From a checkpoint of a small self-supervised image encoder: activation relu, 6900 steps.
Rows from block 9 of a small self-supervised image encoder, named by matrix and row number. Rows with one number belong to one channel. Each number is 128 + 32 x the weight over its row's rms, rounded and kept within 0 to 255. All counts start at 0. Numbers have three digits each.
After each channel's rows are labels from the 100 images, of 14976, where the channel reaches its highest value: "strongest on" is what is common among them. Only what is clearly more common there than usual is listed. The data: views of escape-time and Newton fractals.
# convs0: first 3x3 conv (model.blocks.9.convs.0.weight, 192x192x3x3, each kernel summed), inputs 128-191
# convs1: second 3x3 conv (model.blocks.9.convs.1.weight, 192x192x3x3, transposed, each kernel summed), outputs 128-191

convs0.167:096108102105072103110113135058086124072098101108094093109103134068124118092100130107078104102097137136136099073117095122092118101062101108063130105100088092124082059108141096082130114114103109
convs1.167:110121196144162088103154180121130131134138206129159123111146080160119142099194118164138117150096135139079136096113092105139121107123214108174135122127138111138137133157140058147116201185106170
strongest on: cool

convs0.12:108105141149155126119112100137076172098063124120152120124140089072114104139058094132129145105102175108150147142088135073178133090052113088068150065081095115107135134123088097138122129185134085
convs1.12:083115147120129102106163088088099101155142159184128159151139130169153092170107067155128115120069076124078120136135106144140162200136166124049140146164132131079171170176153141189135146085092134
strongest on: cool; grey

convs0.182:061106144126192170070140160128124112129128140084149192150075090121126108138142126124142209120136152080126138149163183141187156099099099093132136154141130123150149087105109196090078095172150131
convs1.182:099102103095136072070164153114164094164146115232113087104090165097175097129130137117168135109163159129153084174090116134150108169133150133079175137138136173157152142154080136139063073074147118
strongest on: Mandelbrot set

convs0.171:151124130154198104111112111083055158116113128184181167068146134130119119049120168113168188154133159126108101135066117148130129141126105098122093189114099065094123108124126146171138139135140100
convs1.171:138118162107149109125145105120169145173166099169093145092134204121168099166110091122123118137157121130190114178107120177089144186163108137149105090134163093180172161173086131112058130100138148
strongest on: tricorn; pastel

convs0.94:150087115148085133132089142137095103110145131131059140109150171067122124109162130164115105132089091145168156094068100101065168152105135122120122101143142165091112119114170100135138119143115163
convs1.94:093129151173092184176119169182144158159132119084111101034156135222172137112140124139132106104114136119054134068121112131171142156053135073120153141137113134150150077122129109087171137082150175
strongest on: cool; grey; tricorn

convs0.109:146130148194097103124085116109138140146148162155038078113127119108099134108125116195120117137147131186161146087078129108041191122107134097146119121146118107129134084144157070157157121122142100
convs1.109:144193158131016178156133143153073123178157109096093120131148106135108120097134098174096126108142138154066116062110134129145190145082120137113165102158155068107146109125173141119255174078128143
strongest on: tricorn

convs0.103:195111167117159117089150150096131186148141121147046099111137157125082156103100129161063124130087187115161145138087139140104150116074138141135109098168076200123131134097171119185127117091150190
convs1.103:091110096127150190145123106100123139094141163098124140174149217091149101160129150153225142127129118138114064109154148100108125134120104135147123148127096139118108130108109130152138158065106090
strongest on: vivid

convs0.183:081123150085061073142117106117111150081088125102088069102115075116154091061113113122125103098138147173159139068112112117131128103106191109100099116085108098081075092098076022138130112072144108
convs1.183:101123116115090125127110110113126106140135154076114064152086193124096144130113130164151171158093186120149109031212079182095110111137106156193139166109112105119114117191153070172175126121132163
strongest on: vivid; pastel

convs0.174:154089081116110059180103092158118118137131025060178138078135145137174134117149106060126099130126072095135113109143115115165102146156113128110115118074144128097085136121140104128118151124124133
convs1.174:082089111103029153116134124168137101143105130095170103161149078143086121126128086138171151134130134139151155097137126082133067168080106086158151199158139147062176078160150159146152150115196129
strongest on: tricorn; vivid

convs0.162:118127133179068126178078047079122121121104111096096075108124085159164101080123081130107096172153162161121107112082150118154132139140188159106138120141129054131079117106128071164129145085149068
convs1.162:152117135091171129080111084130073127142145123179096141096121150148162096185128090182117154131145157098159093182075082162148091124119083151130101083115122082111167165103137103151082117137097154
strongest on: tricorn; pastel

convs0.123:074114141056092099073124113089062121108081118132147156110093115053099117086096177116142153151043176140151139113176130136159128112067147061130169178095121154138112089107092166119110066160147118
convs1.123:143094135088137130099118157103100082110174132146121167133141155060154135125128155072130117118148102206106078122139110155196143113151111129132124091121075147223080119129141087111123137167136149
strongest on: cool

convs0.186:140096135118061079178138129132098136096118066103164160151114125138144120110130120097128152061142107120116127109160124089184173148150142115091143212078084119069093121110085101159129153090161102
convs1.186:115086110181142142136112145152134141126151094165096166112182128110135150126100106165067063084037169108072115128204096169146114178123136115095142119095136103159138097185055129148185134051135191
strongest on: dark; tricorn

convs0.47:115149132071115110098131046093131157126141142154088132079146074151106090066107093152137148130088206107080130141096129162121178074122118107104110080134138097135138100117104094175128115142150096
convs1.47:158155100119196127077142069104092092138148122178117161138120172108157081138109136160131121166195127093134074193079128132106157140172060128115097120111124050112154174087184124189118135093055135
strongest on: tricorn; vivid

convs0.91:136110080123185124105126136088142142161149145095090123088142141125102130039139176118139118126120126133125120111105114154073088115174095116112079067155155157132179090153098160065105100147078153
convs1.91:169098148178221065113132091136109174160182169147134107110141139118172104085114186107102124117128100089066154161135058143169161143181103163149119120113101152167129141202098089082099139160203193
strongest on: grey

convs0.151:092119187160130116125118163148065071095111108131120126153122075072076102163081055165096108055126088104104113153106127068129056078086164083105142153101124112105114164111124098143113141053152104
convs1.151:199110148110171146141134139151106110132112130160171114098132111138149131167096143167111099097094148142157129108139073133126180149096194129101156140097143093157148209096120117152115135114133093
strongest on: Mandelbrot set

convs0.11:126123086128110161154079101112082144112139165117165136104116131092152147122151150084175148056139143085113120129152177114152144113152127149155089144097146046105118158077037133145108115163133075
convs1.11:116140118103140186146154089140139118170129146131094117154147203089169060123101156175185126142102146099086070119122130160101159125127115124172100089151126157119134149080115145173130103089075138
strongest on: vivid

convs0.56:156100074079094064178130143100161091173112143117147149036110087126141137128113125139161038097115103129146097127110162111058108135101078153104151148147195092116057110097114126149124151117113101
convs1.56:130155131197072138130157075107153138135123153119096164128137114137168237148133152157087152154108134138139165195087102135156126066179075149147100155154125095116147129150100107131138134148113097
strongest on: tricorn; pastel

convs0.4:080123138182159119109159129137056114116115144140135202160128058044077105149111124153129174106132104132127145144119100166088162054080120051113123106130162115131148101110106117134128082140143092
convs1.4:147084144074152098088122125092136095135161111177105110131125164103189059147117106173097122136162119145089085141105086205202142163126153097090112153078072078122129187186098102150108108089135118
strongest on: grey; pastel; Julia set

convs0.96:131139150187035188161112188092114148129153131103137120139133148065190135099137092112107164088143121130139123039175121097140123109143134076083073178118133146121146106146122147124175145123119144
convs1.96:206080158154148219178142161133132093138065143075096115156193095122106126139157093155118097133164139136126095181092092079087156087131120151113123119140119131125047075122122102155126150122142101
strongest on: tricorn

convs0.97:151132123034092125130088125143110218126121166159075108073157167086124160152126136150135134126133192069189087100113124110123129172115125136135103154097163099086093154111143115157107122149126056
convs1.97:061129166167091173183113170140072127168190118066101159087137139226113162097150114160109133108136128153064104080129116080138203122074115100107135079153103178152101060139147096149179112147141173
strongest on: grey

convs0.131:098138123068131103071173086109121182081118074148201124062133152106099120100104129091158125104104153036137101170076105107136104125133113103109112105107127141121126145155066158153115122147127091
convs1.131:141156155146152119132133126140123190177121096144152100124141097092154128127114142087092144097130124143115140183153089169113197116167156135085094137151170124143134128120105114127115171169118071
strongest on: grey

convs0.51:143120144190157103122096144165081138109113159131048158062103083097085105123109113151083120090130132102113157137117121091121159086142096079081108047117115147094140105092119071138114141087152087
convs1.51:057098145158124069089119134164144138165196131125129124129108037112130153144106131165149156126097178121121141104085112141174114167070121130101160075140136088126145141123135117175061127093148146
strongest on: Mandelbrot set; pastel

convs0.78:131057079063171153120099122107112147147108119124156143095097132135078096100103127085113169123056134118127091142088134109117120130185106132101103197146106109126181155144114170085092091131082102
convs1.78:109097102132167087124149145110116108155167131152167092127166140129144104150159087116184150164132110154130115158125133125130079175130124075127141164118109086175113159124066101141045103117163155
strongest on: vivid; tricorn; Mandelbrot set

convs0.85:085112123059176126139077083105086136099157125135118062096130153123097145069164129105130123149127120131117122121091106128091105111149122140174096079144109097135177138110066132113082078156135144
convs1.85:183136148120198103070096103141112179139152128174106142082166146091177105143136120116128083136151148073122121213076104188153117189175102163123122095089098090172145162163082097099088129136166171
strongest on: tricorn; pastel

convs0.107:168115081166180137108082189078091092170132146089143191085119164116129173131134093113117097110129092105130097091192144160070142114119062100092110137176151126175115087173168163097123131124072155
convs1.107:096121124165088121121118098107150108142166133133164157128159153103132121121169149055117090155151107101091121123142151078132156083101086150122089140201132144109082104090137126121129127136101084
strongest on: tricorn

convs0.32:116137133120102142168021041089148140082133115134067097056075111103167193122136126127095134137112081071128154102077144094113162105147190147101169126088093123131108125104088082077136140116152105
convs1.32:130042130105108145124118104157125145110069136096106134189181101105117131121123146139233124166108141126107082131124168126102078182165114135138115124111141151123108163115140129147163110127089083
strongest on: vivid

convs0.132:125155162053101158169146115056104133084125081137201123122143095133186122106126137107209126101117156103125149108125188082160108067152171100100096179088194150133132148175085141107139101130153094
convs1.132:131080120141162139086136118158171094153111142120100086048152185082123095106134069128132103159159148092148104146127118138145155191114168143031157175119139111141136108136098132112161121146154144
strongest on: warm

convs0.147:136084092164143105130146165155177163157124196160016125146134120118104141120110111169087089118147120164108175114114137078088106104122134139116161097096139142089093107085156108100095135051120143
convs1.147:133090151137141165155096097147108120115147148145148131148185154197131120178117122138124135154116102098068094142121160114124123107145066195177115164077072117051092069090134140150109158144133116
strongest on: vivid

convs0.75:115114157137103115156156089120108125075095114158100136186139088120118110159107099150126103093100103146118147132143124105118188095131160092106131138079122115055139144091075074180134136021194052
convs1.75:052116108152156114116161133150071146164168098162101102147157200130121102141079117214130167134053156075108123112089141148172147202103091135096117125084157084136125115147113157174178109113084178
strongest on: vivid

convs0.58:101138091133098083134113097098180166095101078149081092116129125160139141103132035143113024188127179110188180086121107151078125134097094191130137067103112121143094063136142077081129160116116126
convs1.58:086132155158143076097124100111032124140196155172150117147166133131154105098147150104120186127100102104095153155138058074159089121139119163144160128175203148092203099073195122099116150172124115
strongest on: vivid; tricorn; cool

convs0.7:152124126140160099119071148112110140089122098147092103104142113142139141110094000175153032099168183111118120141085128146111122125114159139093113139085129130053107132090120124108095145094152044
convs1.7:071090167108142170128080148125118133126082101118118164197206162116087176130131159139167118134132142105103041088151148197150160128171083165126149121119112085170077135152057118161108153188106118
strongest on: vivid

convs0.120:119053145078112144164163115107154142134123142116144031142156152087111104096133155075091140092105133143125066102123118122170030113140173057140170231118126099092098167135087149168206169097128152
convs1.120:101081143154217086043159144139120130118121142152157130162138141141213087122144166135139161157182118144091083186071151149135097106143116127080036118108122139141059184154095162157067150099149107
strongest on: vivid; tricorn

convs0.16:173121129119100068104089122098143140168156120154000135069137140130081120093134053148117039173119123135093123111087117151032122124177097128116132041168109106136154090109148076177147155096122140
convs1.16:089100122124150111104123149114139169092142162149123148111092119164124156115112088254146170105114118163130142122079090074117176127095072175200163089128100067145181123099189104166143165123134127
strongest on: burning ship; vivid

convs0.180:078107141170116092172141160095087150026089114160111142091164125102143157139096112127154175090118113167141152132113157113129171094117147099105127154059139118068124159131114100138136137070128057
convs1.180:124136110049139102112147120191109092077137165139153131106199170107081154143104097166074149153198142151149114159148107162114135145102188144077153142152160057141144136152075148158149138128151140
strongest on: Julia set

convs0.53:136121138141090108115051165088105142177158145118121160038157115111153151118140068148155110127144159127126148108204121128148110113171168109103131174157133128148076109078152111112122116140153097
convs1.53:153128132154106133141098210150138080110109107095126112137119093103095157107186140130149154125174122127136180104093140122141155124088087103132173132136172109182192112049129099110159191109172120
strongest on: cool

convs0.169:040134155080096087103127140134068153066107214126125125154181157124147127089121129147143055135111112149176152084101100203114097163116176126130133126123109155102122124118179067111146108182129120
convs1.169:100111095168070088215122130150090092140158186115083106087131136214128120139151127138108136139115149118119148058195123170107123095063142115135112187219121159109153061155141138153165131104149115
strongest on: grey

convs0.115:126107144086099145065157089103104136105113111088180102066139183133137093075095105068144137072069116095051125125150127115176078106148147148099162132104100131116120062114104153161103127134120126
convs1.115:223100110123157124138118155085084118150086145168103137126202136116144097179115140113114064131177107161098122193156124138136196129156086094063098161122095093110090122156090094118149166120154104
strongest on: pastel; tricorn

convs0.157:149148142136126040186126145136150162139137120117064163097165167121134158143153087140121006111139122171149111134119130128101159152111089161148109112111129114102080128114109058148177193105117099
convs1.157:151116138141069131148121135126137115073096121154129146124072067155129126125131067155165187134112143081146190065086130074147119099126080165177210076158141109135127075133180121169153137167138128
strongest on: vivid

convs0.168:209126089105102115112120208096125166193140066122132183084125155126094150107093143149147128092157162140144172116146141106111149150109079114087110080125124151155091071127091111108112126150130115
convs1.168:148162154147163122114175140159115127146088177206139174138153106134130193080098113146131116136135132171076203141152102149154121121111116172107111093135150113133144165053136117098142155152120123
strongest on: cool; tricorn; Mandelbrot set

convs0.191:124127101148155084107090150092092162083109107098156156075113139116104102084159118125113074127126175111136095125150106120101020145128108145123152145098130139119105105153110151121101147140089119
convs1.191:107093133133157108089122161106176131134135118186166109084152167119146109132124098114133126151123160156091130172100153085123098125123136160111124131165129119148129122102121136141092116129127121
strongest on: Mandelbrot set; pastel

convs0.140:109126119128107094105094146062063147090136160097140129106120122077139096083142140128138133103111130104098134100096155126077088083107086023138076142176122108103145072119128185123128068157128109
convs1.140:148128149131131145130119116123131167145155190108172122126179205109163124057120104085102121123162069165085081209172157158134191138132174151141050118138149113122083090113124106103119133163138112
strongest on: pastel; grey; tricorn

convs0.46:150145120133068091111116134112118182115140127162148128128141132140107173104130099129158094079160193158122110140143120066069113067071174096147107090108163100105106151090102100104092157164119141
convs1.46:128067107108102106157122100146125087166172157102160082155161154133113108111117165124250165172125111110114093103172157123132122092157123142163129117162111140090114114146170137173138128120135106
strongest on: vivid

convs0.63:128127105118100092147095101125119171143126100104121148091091186103189156099125076131136025092114161033139104132110180138131100185122089147101156072157130116130093112109182085132151151127128149
convs1.63:113116139136080108123161154107142067071128109127164136124123116171160143150171105155147166143114160087120158096141114045179063155103048122191139116123147173111195080062175146169109180095202093
strongest on: vivid; tricorn